config.toml
win_length = 512
norm = "groupnorm"
depths = [2, 5, 2]
beta1 = 0.9
beta2 = 0.999
eps = 1e-08
grad_clip = 0.5
weight_decay = 0.01
Rows from block 6, named by matrix and row number. Rows with one number belong to one channel. Each number is 500 + 25 x the weight over its row's rms, rounded and kept within 0 to 999. All counts start at 0. Numbers have three digits each. After the name is the row's rms in percent of the matrix's.
# convs0: first width-7 conv (model.blocks.6.convs.0.weight, 288x288x7, standardized in use), inputs 270-287, a 7 kernel for each
# convs1: second width-7 conv (model.blocks.6.convs.1.weight, 288x288x7, standardized in use, transposed), outputs 270-287, a 7 kernel for each
convs0.97 102:498506515521513503489526527529520512504493506510514506499498494534538532532540549546563558560548542531533515524526523522522526507502510497488473471526533529518515499490520524527529528524520497485477469464465472505500506507497497494488490492501507510512524528533539538534526484486486488491501510565541519507502493483511515516521521522526575579583581580573567487488492493485485482
convs1.97 094:501503509495486484485542540534530510494476544546547547546544541492485483469480494503508498496494497502500462452448462471482488476471464468468479494484487490486486487479514523521529526525519494479471479488499507513517527528525520523504503502493496508508541541546546542539532539531530522521524524484484493494489486477512513510507511516528456450454454470484501509512499501493492491
convs0.98 097:499496497498496503518508511506504486484488499489475469473480484539532535522510500489457454454450458465477462468482497505507510496493487494498506516501522520516517509514457457462462463469460507494493488501511517481486494494478468450522529542538533519510461462470481496515536418417422425436443459464484494513521535555472487481490482485479481477486490483489488480477477480481487487
convs1.98 091:512508504501496482478516519525530531534529506507510509515522530550532532520516510508525516519534543556569497498495512511507513509512509514513518522527512515508516518515493489490495500509509526531530534539542551524517517514518512511545553545546541534526529529527529536544549417420414417421425432505495492484479477482529527530530535535536516533545556564564567511514522533536536529
convs0.99 099:499487475496485458447454449429458451443451501501499494494492493495493483504494487478491492482497511509502551547540547549555555509487467461466463457462460473487480459451485472477485495504503483480476483490495502517525532543539535532487483486491499504498501492491498505517526448457478499512519523502492483487501511510490492496503513516510506492485479480483483495485466473471473482
convs1.99 099:483470468472467484505491490505492505507502497495491487489493496513488489489489502511465467476480479488511547550554558560547552520543540556557553546512518532510494494494465466466469488495490482497508507513522533536542541534513489462550558562567550544542527521516515513512516497510526530528526526505500497469471485500517516519516506497498506503489499495488494532527525529534535516
convs0.100 102:540536534544552551541482482474479480485486471464459459465468469454446452454451446449499488480469468466467494495499503497503501531526522519510504500459460471481481480478488486480484484486492515508504500498500506475479483491500509518484485491500509513516485474464458458460466556556556549541528526521518512503489481480535534534543540542545501489478473466469467473465467469469472469
convs1.100 097:470464469470475480486511513506498493486485491490492493494495496486480475474470475482512491483472472475480530525529526535541553508498495487491490496472475480485481477472473472470473472475476500494489490494503505436444440444437433435512510496494491490493480477475475476474477475483483490497500497507511515517521524526480483491491491490487500484470460463466478521515506498493493495
convs0.101 105:526521519522519514510473470476487495506501481493503514518522521459474481479489485471509503505512520529532471480490496497497499483477480489491488477521522524531538528516514512510508506507506507508501489481479480505513514516512512509471475484483485496498485475477491509522537416428434440444449447533509488480488491501500508507507498494499521510504499505507513487483489499502501494
convs1.101 101:514522508498484486487546548527507477461456520518517517520524527498499498500504514516487481480496505517523459462467472492512523516513509512505498482491489492492486477463491492493496498488485480476485486493494490495488490494501507504529528517517509512511517513504501500503505469481490502514525526523526513485473485500517516514519528534539489494495504513523532546537538531522504494
convs0.102 096:479479467464454458468515518503479457449452534531533530520522525523517521524498486478506516513517514516528546550543545537529515503503493478469462458485486488491483474478465469474487483487490514503491490481481482469466486503511516517442455471488506503508473475472475472480489462479495509513520524505520530521480478484502489491501507502490513519519524534535539504507493486477472472
convs1.102 094:524530534535516494489513516529530521525518506511513514517523529480472471477491494498530524519521519516514477491490501510523525488498501514532542526521521521513501504504549551559556558560557510511507505504508510531530531528519512507494502503514513519525505500497498496495497522512512511520535558518499484484486490488502497498498496496503498506510521529546559492503512518535542528
convs0.103 101:464465473479489503516479483481471460458457455454444445453468469532533523517498484480474476472469471476477467461459456458454448479485491495500508516477487491499497494494480485488492492492488433433439445453462476510502489483473462451506502493487481487491474485487499500511521472484498506505500493479476480480468462464465464460464466470470488490477474470471473451457458460464465469
convs1.103 112:510512508514510500504511500501501503504506474478480482485490497539523513507503495487487467463459465473483486485484475472467463506498501513516520526527515519515511504495472479486491500503511507503508513514513508518525525523523528525484490500507513511510458463468474480488496502495490483477471469493488483472469470477506510511511505499493492505514514514510505469473481494504509511
convs0.104 098:485481484472444430440462475496499487483493500512533534534533535506493503519518494484473499523523506498497530529526512499481483465476504498477474481505505471441450459423491489477471461462477494519525515503494497539535514494471451449525515497482479485496442469520544527502500499510510518523525514496484521547503471509477468460459461457450484482491494490491502474480500501485484490
convs1.104 111:474475499516531520521476482522536545547545512507504500499498495532528534526521498508517500526536519499510491480478481478485499506475506529547517506558545522528527537522507475469468471461472545519515516537530519540553548537523513512520510521518534531544531530539538537528527499493474468470479474483513540543506464448532537525520513520534494499492484490483507481470488501513513511
convs0.105 101:515508504505518519531504507507511508517520490490487480474462453488488496508502498495503508508506504503501509514521525529529535432436439450457464474513513511509499484467496495501496499495493474480485490487486486535538548547534521511522528529534538545543496496494491496494493476485484484480478475473495506508504518523461467469471461450434526518510500493485483489486481485485487493
convs1.105 103:512499498500497499498532519509504497498500482480478475474471471507500500495491497503486489489484482478480488477480473469474470555551545542538536543521518518514501489483523520518518519510507497500510514514517518501494484478463457448524517521522515504501507507502496489482475520521529534536534533533522506490478473470525524520523520516509488486492484494491499540535540535535526521
convs0.106 101:503502506511499481462514520523530533545548537532522519516516518522523530538528510502503493491497495502496507505515522521512503477488489502506513512525510497494502509515491495489486478476473485481483485487484479486481469474484498500535536537540542544541514510503504502508517490486491500513523520497492493495492490495504497506513523525527501508517522532530530485477478480484487485
convs1.106 104:522524528524540544540482485491483479461450512514515515520523525502501504500510509510495488493495508507506485488495515513518522488475469488483468464550520513505517529534523530546553560569572513511502501503506509511525522523521514506490484493491496500492504494492488492492495521523523520526528532459459478488513531539470477467463459461462515505505511522528550491491504503497481474
convs0.107 100:518517509508500499504498503509496473476494509504500498498499493513511521503485485494515505500511519519520487492504503500490478525512498473457460476504494498485480465461503507516527537528526525530534541536533532491487502509506508512499498502498497490491460464461461471487506499496507509506499501547543527528535543543531541546549547533527512505497488490498501482480472463461471486
convs1.107 092:500503496489482483487535530516507495490487493495497498498496492501494508499503495507513506495480480494503479487500517514521524474479491486495498512514521536539535528524524530538541547545531462469472466480477482480484494498501512506485498523529540544540509502498494486481475543540551561558542530495489488487501512502458460463468464463457545542535535537537542500496484474475485483
convs0.108 101:463466466456439429427487499503507505495485495496496498506504507487489479477471469471499505510513516510506540535534533533532531528539540544537529522525523523521515512507464467467468462462463508507504506508516519529550557558550540532524524520517520518520483491496500500496482476485498512515515511461484509520524508502518522526525524522524511510508503499494487536541545545542540539
convs1.108 096:508494491479481492495472489499503507510513523516509503498494492468461457447453458461556548538531524517515486488481474468460454467469471472468465475465464467460454455456531517509512513518521481467466452445450452505517516526516507490518512502505507509512514511507503496487488482485488485491484494503500492477466464469522524523521524523521516515507514517524536426432442462466479469
convs0.109 096:508510523537540526520514504499509501497499488477469475472478480522522518507503508512513507518517508508507503509502492495491502437425438457464467456493500508533546554557484477474486487493494483493502507505491482425424422437447468477499491481470474469474495493504512519514514480488497512518516526504496495494492492490526517502485491506519563566559550547537528475471476475475466465
convs1.109 097:505515529545549552554474474478482497515532534533535535538543546522501502499508502502475479483488490490493488486485479475469477492504520543548540533488499493487484488489506512506520518516510534521511510494476463504502493497489483477515509503500501491479515514515517516521524529524514505498490490503511519515518522523490488484483485488489464473481487494498515521537550563565562560
convs0.110 096:491505513497483476484488500496481467479477494499493489483486484502480453466464487487501502514504505508512533528527524504494466512532535534523510494478493506512516506514515515527532528528523531539537530514503491477483496511511514508516506512510508505505496495494484480483487486489499503503511510490490494496491494527514501507521531529514503495490486494498506505512509504498493491
convs1.110 098:534523520508517521523514505496481470472472516513509507503502501498495499497497511512538512499482485506528478485500504493488501547533527511504503515473479490495484489498481475483475478481497550540531517518512505522530529522521511514510514520516512514519482483480476473475482476482492501515511503486488479484499524542485483485485489484487512516525536548571586530526523520509517528
convs0.111 099:484486494492477467458489481474486483478481522522525516515517524502495495495482473482510503500493491494498534529523518503490479550546536529526510509481483500506517515499506511512518525516507563549538530527523514483498516528539536543507496493490486488488486481472464465469457481476469473470475480446447433418426480520510490485487491491481513503508510506490480520512508499494490481
convs1.111 107:529523510498506502500525514500475469464458495493492490490492495507498508519516523514554534507488489503513504512524530533535536505498489493507512524488486483481478474479438441447455463469475512500498496496510508505512514518514514519487485502508519521523495497493487483483486501521529535538534523473462465469497527544516522525527519512503518520522524529528539497493491496502519535
convs0.112 103:512499485465454468488456463464465477504518541537527512504498484480484476484489495491512509502497489491493487487483477472470467511495481473477495504438445446451450465481502505507506504499493528519520512514519533441450465472481494504509502499490485486491481486490493498495502498498497494493493495431431430449458460475502502504502503512514526522520514504489482466461463468475482483
convs1.112 108:480493483476474483490479488484459462469472509506501497498498501517504509502505505501491493488483476467462484490484487474477479490494497509504503506515505507496502502497492481475467453452448511500492492496490489481508493488479487497473466462461451461473490482479472477482482497499490483479477479499492487473488501512481490482472469464458519521507494491484493506518522518506495492
convs0.113 101:495501511509494489486486498513512495487488478489488485484490499540545557571573575568495510529534532531532525522514514517526538465475501519520518508511516526541531511510518513516516510510507474483488491480471456493484478478482491499510506499496492494496496496503503496499506489494493495498503512493504515519504487488558561560553553547540525522521523520521521473478484485479486488
convs1.113 109:544542547531536540538474486497502503500497513512511508504502498425434428432431426421514515517523528522521474478482488492497496529527530533537537548479476479482486491501530522521510506506496500494493500509519519518528540544548552546513513523528529534535532532529524521519514465475481500505499498467487499494491487489527521519521519519512452446446457465473473522518526518523527532
convs0.114 102:491504505507514519531504511512524526530532498495489486482479478513516518519517518522489491493495493485481511514518523524525526424423421430439443449500490486476471478487517524525524520518512472474473475477478479526529536538534533532518527532534532533534501506510509505499495482487486486486482484482481484487491494501522522518510504500498528533530526520513504481482482485486488493
convs1.114 109:507499490487481476483500491482479478478479429428428430432432435484488488473467474471470457448445444447455496484476467461457457542526519518510512511464467474484499508521502505509514515512506491477482474477479479466463468466472479482513516517513502494488472476480487489488492519524527531534527524508497491485480480482530539539539539530526509508500496485480470525514505501501500500
convs0.115 102:456458454459465468473498509514520522519507510506503501505508512481485484484480473468519525528535542545550540540540540536528525518524527531528518511474475477482486490487498499502507508510509520521518521523523523505507507505499495499521521522522524525528489496497502508513521500508510513513508501448473481476463457456495501507513518520517499493492497505514523546549550547546544538
convs1.115 093:480474478469474470465454457466472478479485505504500495495490489513512506510506509508490496497503501496497483496495495490485481510503502499496489488540541535525523517513515510502495494497497483478473468469464467514513509504496498490513509512510507507511478472474477479475472542542537543540540546499494493491492492494500500500498493494495492492492486484482477467465475480480480481
convs0.116 100:483460462487514552581480465444429427436469539529510486475482488541537544534511507513537528503471465483506529525519521530529527455430427451479503526517525516499504509513502505509508509508505436419419434451474498526513510493476466471510516526534549559560518516496484476489507522528525506497497507478491493488455458517489487493496511514512517519518522531526527418388396419443464486
convs1.116 114:493505496482462458467471464478488492480481492496498496497497496491472471484487471457496471479479479480488548538528531520518522514501478492487472484487481499499509504488484487496499506507510517503506511515503503499504509519524523517497496507517516507498484486496502506497492495479485483489493485504488474486500514520505510501498485469458484506522534544527518539531533533539542554
convs0.117 098:479475493489471459470472482514523488461466506517527522517520529514513525542535526520526528556563534521532537528520516505493478477481512530509497492495509514521519511494483482487497508513523478487504518510491489473479475478485500505501490471465471478478476489512532508482472441465490506513513516501490515553529483478528517487473505518517547538527529520504502466479507513493479470
convs1.117 108:522501501502507512536503492498488486488496501498495495497501510549523522529534535529493467455456466486498469478479464463482499483483502517525540536474493511501487487471522501492488505522532514499497509520509495513516516523517521510504498497495499518536488493499499494488489499506506526516503497471481499502497498493526520503495477467485511529536533526539555476488496509529562561
convs0.118 098:464462469469459475494520522511504486493500486499494495491507512522524531536512521523510521522520524528543514514509506494491475470487482477474476485509527544551551534530456475497515514510510501519526521519519528478486481484476479477526530516510508497490508518517519501510515464484498511511518517528543547532494478484467458449460464463457535538534524522512516479489486485483481486
convs1.118 117:530523522513515509511480476475476476481482512514516517520526532502495489490487491492496490486481483488493475471472464463470473514511511513514522526505496493484483485492532526531528540550568514511508508509510504525515511511509514509490491498498503505509499501501506511516521510508498506514514514494495497495496502497499490481477473469475475488504513521532543518524518520524533541
convs0.119 096:502510510506506509519485497496494494491503490494494485478481483514522519526541553553489498501495486482489511503491487484481476480489498508509508506475491494492491495500471478475484487493496475477486494503509513451447443452465480496488484473474483489495471475484481472474478481489498501501503507481493501512502498514480469465461465473482502498492482477466466454467476480478473472
convs1.119 105:503514524524521513508466467466459455450448520520520519526537546530521512506503501502452456469477486493497498492501497497501508503509515529522515490483472473477478490500504508510513517523528519515509510502491468501494488483481471466489482479472462459452491493496505515522529519517511509504509507512518521511503493483556556548541532533528461478496509516515530506512510517507496481
convs0.120 101:484490504511514514513521531535534530530521501508508507512517523431430437441446452458488491497502499506510500490481471476468470506507506500497492489484487483477478490501487488492491497508514504515520519524521519494495496500507520531537525517507507501499471463460470474488482527530527527525523526501498503511501493481525519524522517524530490490483485486481492463466468468467464459
convs1.120 092:481490496509518514516479471474476487498508523527530533535537539534531529523517514514492488492501509522522479481491501506514533526526518527524521516484472473478474485488473470477487489495493530535525525517513500490497495496496496493536530531525527527519520521528532536540542501497496497501503497508507505504503506507547549545548550549543459466470485498503509534525524515514512509
convs0.121 099:476484482481458450454521528521514495482471469467464469476486491508501491498498501504474497510529533532528495485489482469456455513524516512499488472520531530525512495499485492493492495490496490499511521522508491469477476478485483486460446439442450452447470478492491496494504445452470492502512507508509516519526547564502505497494492493487512509513508507503505497502496488483480472
convs1.121 099:529524515511533531529468470479471480496505513509506505504503503547546542526537538544506495484468461462488508507511496487483487526529538547548542552472477485486494502514492478470468475485499547539535534528515506538533524516514509514547548546541541538537494496495492492490490485490480490491495488482492502496501502504510506507511510510515497501506512528527530526522533533535542549
convs0.122 099:481478469466467466467507504499503502495495485487488490497498497508503498492492492502508513513515517512508536541544545547544536497499501503514518517535526517510511515523521515513505502497496534533534534532526521511524526532526521520550549549550543538535477481479478476469461496503511511510503499525533533531531526522522526525530531529529510514520526523527525543544535538532531532
convs1.122 096:537534533537537537540502505515519528538548538535534531530528526494501499500491492496485487491493494495500495495494491487483482451459467470474476480509502506500500495489500493490488489489487490483480474477483484523524516515505501494499492493485491482486514515515514511512513470467467465463455454486480473471473479485531525524521520518516514514506498490487476374383396410420419434
convs0.123 098:475484496497472434429520515514506490461465472479471470472493514511499506510523530540474488498505509494478485478476478478485475502503509511484457436473502521523499478453541534526514507502498472472478491495499507518516522525524526525488484489495502513513499506521523532523501449435428433441454468482480502524550566545527529521523520514509493496505512508506496502502502502483468465
convs1.123 100:504519525532521504493523537547533527525511542537532528524521519507506499497510522531570571564540519517521571570573565542530517503503504504487492505509508517518520524516498496498505499513518518504498496501493500506492495483492500505560556550539527528521534535533531523519516505505501499509515516509507503488479469460516515520528532534526541543544569581597597472462463464456472476
convs0.124 101:538536537533525526534513500479470464476485514500477457451457461485476468484495506516519530529524515509500502521538543544547553532516498487493510534541532521506490510547507509510507507502499508512504494480477478487502506515522529528432429425437454470490497479467465464468474491489494498493491493476474464468482506520511518519517514511516495501512526525515504497493489488490490497
convs1.124 097:496507497499504508509514497479460476489503475475476476481486491544527516501489488490434434431429429436449493479490485475468463493488481486478477487527510489474465471471467454447442435435449524506496485472458463497525496505499496499517521515524520510519506498494487490491490525516512498493495493451455470485505519514520519504500491487483499494500499493489494507528528538531526522
convs0.125 100:487492500513532538521461464421467516513486522513508525526533535492502524533533534530489491498506517512505511514516525536538538449451438489541550530498512531515498493526489487485492493499498487495502515526518519448463454460454460455479499508517502486480482476462476499498492518518530525515511516503505502520551529522512521515499477477483523522516528534536523476459450491536535516
convs1.125 107:490530556560581578569427451474464477488476517515512508515521522458462471479489477474449452453466471463489482478489508533521514481485487533510491499500476473494492494477519529529544546535531478486497516503490488464483489505521537537458464473514529537546501503508507501502507460486485495485477470477510532493501511526466467461469489521531475502502523535522512521519543552541511513
convs0.126 098:484501519533541541530468476487488480478480485489475471471474488507513520529514501489487483481477482484488511502503498492476466493494495507503501490483486501500506501490504497492492485480480461465468471473483490522508495485474462462479462454447447454460513508497485468464458500499501507507508502476482482483467471511460450460476484484475507502489484478473463495496496496489484486
convs1.126 104:488506504502500483481491495506517521524524521521521522523523525505498497495499514513509495482480481488495510506500494490484489496488484493500499515497495492489487487487464465476481497501505511507495499495495494540529523526527527516528521519518515515515507513519523527527523504490480477477476477478477479484495507517511512508511503492479513515522530530522521502498496493496501503
convs0.127 100:476480488493495494502459455459474480471461486495495490493495493470476486485485496504485479480482485481475494494496493494492490499492492493494495497526523514503484477489467466472474478487502464466474491500498492468470473479485498500504496495491494489490479476472466470473477512512512525532536535515498497505511513497517519512511512513516513503492488487487483452450452460457454449
convs1.127 101:501505503510514518519448458466479498513518529531529527524521516507501499502501502497467471475472470476479489494504499495493491466473487498510514510511506494485488497504525517506504504507508471476485481473468468501510498503491489489500496493482472466463508509512511510509503499505501487480482485492500506508503498486537539537522510505502480487485495493495503510510514513510510503
convs0.128 095:480480486478468465481513505488477466468484483485488488490503507549555550548546542545488500511515507513524533527517513505505503493510519508505503507500512512516517512527490495503507509496494512515519525519510500475484484498506505505504496493482482482490501506503504506510531486497511520521524520476495507513486483494515513527532543539523527523521514507498500521534538536523526531
convs1.128 089:540536529528538529525472467479479481483480517513508504500498499485484471456442444449521499495498505520538538532534529523528533528519524533548550549494491488487488486491505494494490492496504556543536533533519523552551546522511508497553543536529521522523498499496495493492491468477472477483483476498502504492487497508504502500497498497494490491501513523526531519530539533534543548
convs0.129 098:472475486482500515555495491496497474466464493484472462461465477520521512520509517524520522506504504506506514512512498495485466486496506516517520522500515513528535528551439431446454472488492492501511511506507497472468466480486488500498497508511522536542528529520513494492495464470483491497486473462474471475484487493483480490508511532522490490472475467476483505510518512514507514
convs1.129 105:535533535533524524520492475479477482475469486485483482483486491544534529515515517517470461462472494509513512515509507501489482515506508517517530529510495492492487489494502495489484482478483508509505519519522513527514515497493483473480464456463451460459464465465464468473481493493495492497486485517504496480477480488509505503503498489480481495511525532540539498496500502505505506
convs0.130 100:520510474451471502523485458442449488542550499501495493495512527484486499506512522538499511516511499518529511521535542539538532520490466450480540581516516488434439489531524515513507499504502480471465464472496510487490480464461477490500497490496507521531484478470469470476486460470485484482493504508503506473458484525514513508494489483479519528542547533522512482470456449474512519
convs1.130 116:503510500470471488518491484462478494486499493494493485488493494507502510487488495499471483482478470468473494510508511505504514485463462483456464490551510498489524555527516499497486476489498512501496507489491503471494483481476466455493506500513508518515525519513514512507506491488482471465454447461468468502530529510529531525508503506505490505496494487479475530535546556524514525
convs0.131 101:513498485506498502496467473459478506503482495487480499502498490496504494488469467465496477454488521539530529499488505518519500504467446475510502479518512510503484469502524520514508504506511509482463476502513525531523498473444443453504512518515503492487530504465451466496501485471467480482478477477470531530527550561524525506473452448468551547523504493500504490466449470495496485
convs1.131 109:513536554549538520530492506514508488487496498500499498502506507511502482468472495510465468457480484489537507513517546527513494483502489493460449468507492519522518505482505500499502512504517511503495479457446493465466456486476485478472475473482480476476486488487490501514528440458453476472477474542555519456448492568489479481496518530500480487495521530533533519513514510498480485
convs0.132 097:452479510528518491484484499521516492477466498492493490484498493502513514512503512523493503512522518521531510525532530525511502475486506526517500489472479477483495509522483484474470468470471455460467474480475472447442440457473492505493467468469484483485475491514517510507520401413430456476489496523523524515498500531512499488503509514513502496483477469467477469477484495484479465
convs1.132 107:507496513531539541529488486489495487471441505498492487483483488549538531529532552551501475459464487523545524534535531524529528511506513514513527511507507503495480479478495483477474482492495537516512505504502499550530506503490482463496480472480482490500477471469467466470476480480478499499486483500501499497490485482542544540544532518503528527558564573571578522510513505501514504
convs0.133 102:450451457467478496507452450449457482506510504496491498503508503517510495486494508524524519511512513517512499489479473466467460526521516523537547549458470463476496518534479475473480475472466531523517517523526527489480485492507516525480476473475484490494515503488479479479485481481478484484495504469480475476491523545507493486486477474468518514513509509492482527530528525523521514
convs1.133 099:485505514517516504488522533534524518511507502502500495496498501535526527520511500486444449454465472479491491493506511514512510493509517531531515494520506502498500505512476476470482466459445534526521521514496487506513504505491493495480480481482490487482486487488487493496505517516499488481483482499500498494497505515516521515502503506502472479482492494489489528523533532531521508
convs0.134 100:418425442458469463465493487480480459441456499506506512508507518525515512500480482480508527533553557547552528527525518506485470488496504515508501495492487485489503494494487488492489474474467498510516519519514512517499489484485495496534542532522519510513471463466483496508520483496495497493488499502505501500498497520519511490479486489495543537520512494494495493492493498498484478
convs1.134 099:564557554554555556556502503504497492495501533527521517515517520548530524515517518505505478466466476494507529523522504508502502535533538539539536539508505506485488486490490478476476486497515524506499502495494490545535532522525523527525523522520521526530504504502502502508511488477480492505503494502501505496498507516526530526526518512511498522535555565571586505518523515519523527
convs0.135 096:483492505509488498540488505512498470455461511500496488490493501526536539530518515529526535543528513509518535526511496481479481486501514518504507509478471469482497504512452447459449443442447484489490488478470461545548538527516508494514496484488493505517549561567538507496505501502521534534527506505516534533512512529493496507520529521500514519520516512516525502516532525510500495
convs1.135 100:466479494512537544547469463480499510519516498499501500499495493519526508493473480479532507494488484484494531533522516496489482501478476484494503521559535524507497490482540514513497505512531570549541553556546534524538537536533523514502502502495497499511486492494496497496494534523508493490479466500503504500495486478531526517510504504501507522534559572584597516512509513527539557
convs0.136 099:460459477476473471462524524517498484472474542535535531524520529540512499488483481498519524529525523512515523527517508501484474477486500512522524530485481490483482473470473470466465473477479440440440447462470458479463465476487503502531532523518521517513508503492499500505506472470457456450447454468465478496513530534527517512511500494489507500488482472464463469468473488494505514
convs1.136 100:532533532521523516517511504489480481490494529529528526524520516507515508500493501511570553534523506495487545541537525518508503501511502496509518527507509503501500506498507501504500505509509504498498498497504514547544543530523519518518517519519521518517503503503502501502502517517516525521512497484480475467465477478507512518527525527520559567571574564563552502504504502496498499
convs0.137 099:515511511510510513523523516507500492493498498498496492487486487498490489489497506511536541539537534536539501502500503502506510481482485488491494498500495493491490485484527524524526528531533533527521515511506501485493503511519525532499497497503509514521494496496493490493502491493492489485481475515516517508505506519508511513516521524528521523525526526527527523524522527529532536
convs1.137 091:478460459459454454449475463461458457458464525521517513509507505507513517518511514514477482486493501510514499496502504506503511431435439442447446452498495493486490492495504503502501501498491470459457457456459465529521515508500490486521517502488479478467521519511507502497495496506504503501499497466452450452456457458511505503495492483480519514510498489486476443444445444432434439
convs0.138 097:466479500485449434450499516526510464450445491501517516513516523506510516501506508528481494517520491482483528524512503497498499546554562556528507500525533534511476445448513508498488488485489499507518511496493492472478476474475471478495486479478471480483445446462477477468470496500509509510514514433448499520503495519540527514511500499487480474483487486483477504517524507493484480
convs1.138 094:487482473488495494488465464498505509496485520518516513510505501502517507496485492520527528537537514494492508493491500506509515477467484494499490497483484495524530520502470446439432432441456535522511505519519516513521537537524522518521520516514523513516479484483483477477476485486489498501497492485511536534497455466502504496500506521529538536528511511521530519513510509512502504
convs0.139 100:483479499498503491482470462457497500479461510509502503496503506508519522534518509517477486501525519526527539538537535528525521476450449495516521509483474501513501505526462469469475481498506432441464482494496503438439422439450468472539538526525520511503511492490507508513510465468473478486496507508520535554535518516521519509500486498500532542539539514499485458440449488509498488
convs1.139 108:486512526507494496507460480498470460469488517513507499501508510497483480492503491476455455468489492486485487496490513520520505485505515554550499472493479485463483506519520526518529528531523493501499514509487466469476481476470467474471478475476474479484510507510505500495494498505493509501504493479484499476471482515498495486482480488495511530533534534541542516512527541560543532
convs0.140 103:517517520522514500493458480502515502495486465466468467464466467502513511501499495486512515513513501487480524531538542541548547543542549551532517504468483486487496496485492495496499505508512516519519512508502503443448453456461467469521531536541542547546479489499511510510515549540530524522523524463483499509518510506498500495482479473470494493491496503499496527530537532524514503
convs1.140 102:497512520528526514513479500519513505497493494494494494494495497516520518523524521522505501499493477464470493502500501495497495508516515523515500494532535538534536543534499498491487479474476533521512514515517512522534531531524523517499495487486484486481472478482487485484485499497490500508522528492503517515500486489497490477471462460463492494493488494496507501510517517516502498
convs0.141 100:492488482467466470474498482475473472480483493491490492499496494481477479481486497507476482491504517515517517513508493486490493496493503503507510516507490479455428427449456470475475485491509428446472500502501486470460448448449463477472468456444439439443497496485473460458463496501511524530533531497510508508494474447545536532520514511510499487478469464450447459457463470474472473
convs1.141 102:522529530538547561574453431424448485521545537538536533529526523502500516509512510501499502510517512505492507503503503508503520463462472501520530539506501484467470476482522516513510506507511532531533526515497493483486484483481482479507521525524518517524499501503504504506505507504496479459445429478477483494503498479514521521509504498501531543551541536534541506505507511514531543
convs0.142 101:497492500506510516518494497501509507502491479480480482488497497510499503502508517517492498500503499494491532526516500490477471496482472462458466469512498492483490496509484483486494497502502453450443453458472483501484466460451454459507495475458454456457507506503494484482480485480482488494491494506507518526538538530521517509502501500500509500481472467462457453448442430422422428
convs1.142 111:488506506512514507505443444451455464474485506508509508507505503494489489483484478473480469468473485493502486475473467457457477482475479497503502514522512508496491497497549552556560568568569512504492496491486484524521517510507502491473476476481490497506489494500509515521527503494495488486482486496490493495500507510485486487483474470458482487498507517520525528528522526533539542
convs0.143 099:498497496493487487497509502504503498493483523519519520516519523512521516508512516524521529538542546550550509513506500499491493481491492482471466466532537532533533538550498499497496489488482520523521514508504501523531537540537532524488486495497504513514488484485477470465462515512512515519519516523525522516505507519518521520519521524530534535538538533531527514515517509503500496
convs1.143 087:477480475474471472484497497501507513522532506503500496492491491493497489486483491486467463465463461462463540535529530525518523491480474482486496501521524516517516514511513503497491490492491489490487490491490487525529524527535534536553558546540532514507513511509505503500499502509506505512515511474464464463467470476493487486486480473468483473464454447444445514516519519516522518
convs0.144 101:452490507498493500518479495509509506508507437450471480501516530526518521518508505501457476501520530543553515512500489489493494479491484473477491514490496502508507492492504499498500499497489485502497499493501504473489505521521518515522517517513514517527468503523532528514504443452473493502504500482474496530558575589488492505519529533529496505508500491483483458476489480479488497
convs1.144 108:559560547537525522506525536535545541529495515512507502498493491519530532539542548546595571554547536527512516517522523525508511505514505517524527509501501495479467484516511503508522522532529530532516508498493476523520511504501501499518522514507502506498518514507501493482470465454459457466479480480473474491514526528494493498499505511514536540527535530530538481490487494501513501
convs0.145 102:524504493493501511513479466471476483480474490492492498502507508506508525528533535537458458456461466485483484476473469474482487515503490482477486480510498498508524529528529523522516512502501480484486485487499505480479482483478481473471472475485492501501483473472479487495501516511511510510506504440444452467459439437491495495491488483490433428429425425431445505503497492497499496
convs1.145 100:516509499482474477478508510498489484472457513511507505503504505474483477488494483481568546525514514508498520511514496490486479485496479473462448446446431440433433440457484480487489494491492481482485493481478477518514516508514515529506500496484484488502505496489480474469463449467481485498497505504481464459476495512511508507503500495485534529509506493490490474466455457447436431
convs0.146 098:513523526533538524490500505510519507465451498504501509507515503487488493495498492484508520525533538531519513499487480477474469495501509508511499489529516512505505526514461465468472477480481448447463478478473467473484484478468465466477478471468466465457525531541535522510502516506508509515527532502507539559596579532471475468452460464468496495495483476473469491500508499482463455
convs1.146 095:526533523506498489473485484487484470458445511511509504501497491504501510490493487498499497492490502510523516494503513534535527469463463503506511508511509511485484491491491510504507503498487492481470483476474484490499488489489505519502511504509502496503511511510502494488478470479494487469474476479471480466480494500495498507507507507513520541546546530521518455481468514509513500
convs0.147 102:491473461462476497500478463476493506506505502492497503500495486537537521509492491483497486503531545534509479481497511523524515488489504529546550551484506519512486492526502501505510511518520480467480504526537537512512498470442432439513514516509507504507485456453472496491482500499507504496492493491447456489517511498531517508490495494491522512497493502512514493484485493501509511
convs1.147 108:477481492508540544513498499528539549545530482486486490492494493508534535519490488494467488495464442424422548543538532541525526491490499495506492489493484498516548546520473493499505509506497493489475488492510505506502505493499498496453474476500510499476511506498491485492495478501484483465470463548608609575533509497521506488495506531554467469455477495507493492489482478495479471
convs0.148 100:489503508499476484499495487476471450443448517518513521527539542528537536537528520512496494488481486493508519528529531534528527449461472473468466484499525527530530517509413439469483484497500423444462469475479491509518516514500491480519525526530524522516483503513512500505521503508517525533536533555554552531486453444485480480476480483478507511514510512519534464482491493482479488
convs1.148 131:486479488487490485484494493498505505511509491497503506511517524505508505509505508517516504501503505512515507510507506507502502520511515515517525523509500492484476471468527521519517521529543510500490490493496494516513510512506508508481487492499504505507490492495497498506509514511504504506506507507506504494484480474504495489487486487489475480491502513523529498498500503512515521
convs0.149 100:504507506503501499507478488492477460445441456460477485493497501506497500493490486481499503512514511507506518504495487482480474479493504507496483473521535534534523507506486493502509510508502477483491498501499506493493486473451439436503513515514506500494526526522515506505506525521527533537530524494506530540540500473482472458449449459469467466469474478482486495506511502492477467
convs1.149 104:506508509507508506512486489502509521528532513520526531536538539491502510516518517528488488489484475478484526527528524520513502463458475487497502503490484480476461448429538535541546547554549452454457447447458463512507519522527524511475479497498505508510496506519527533536537525514511503500487484505507509503497493488487482482487491495498523527531526514504499394401415438454471473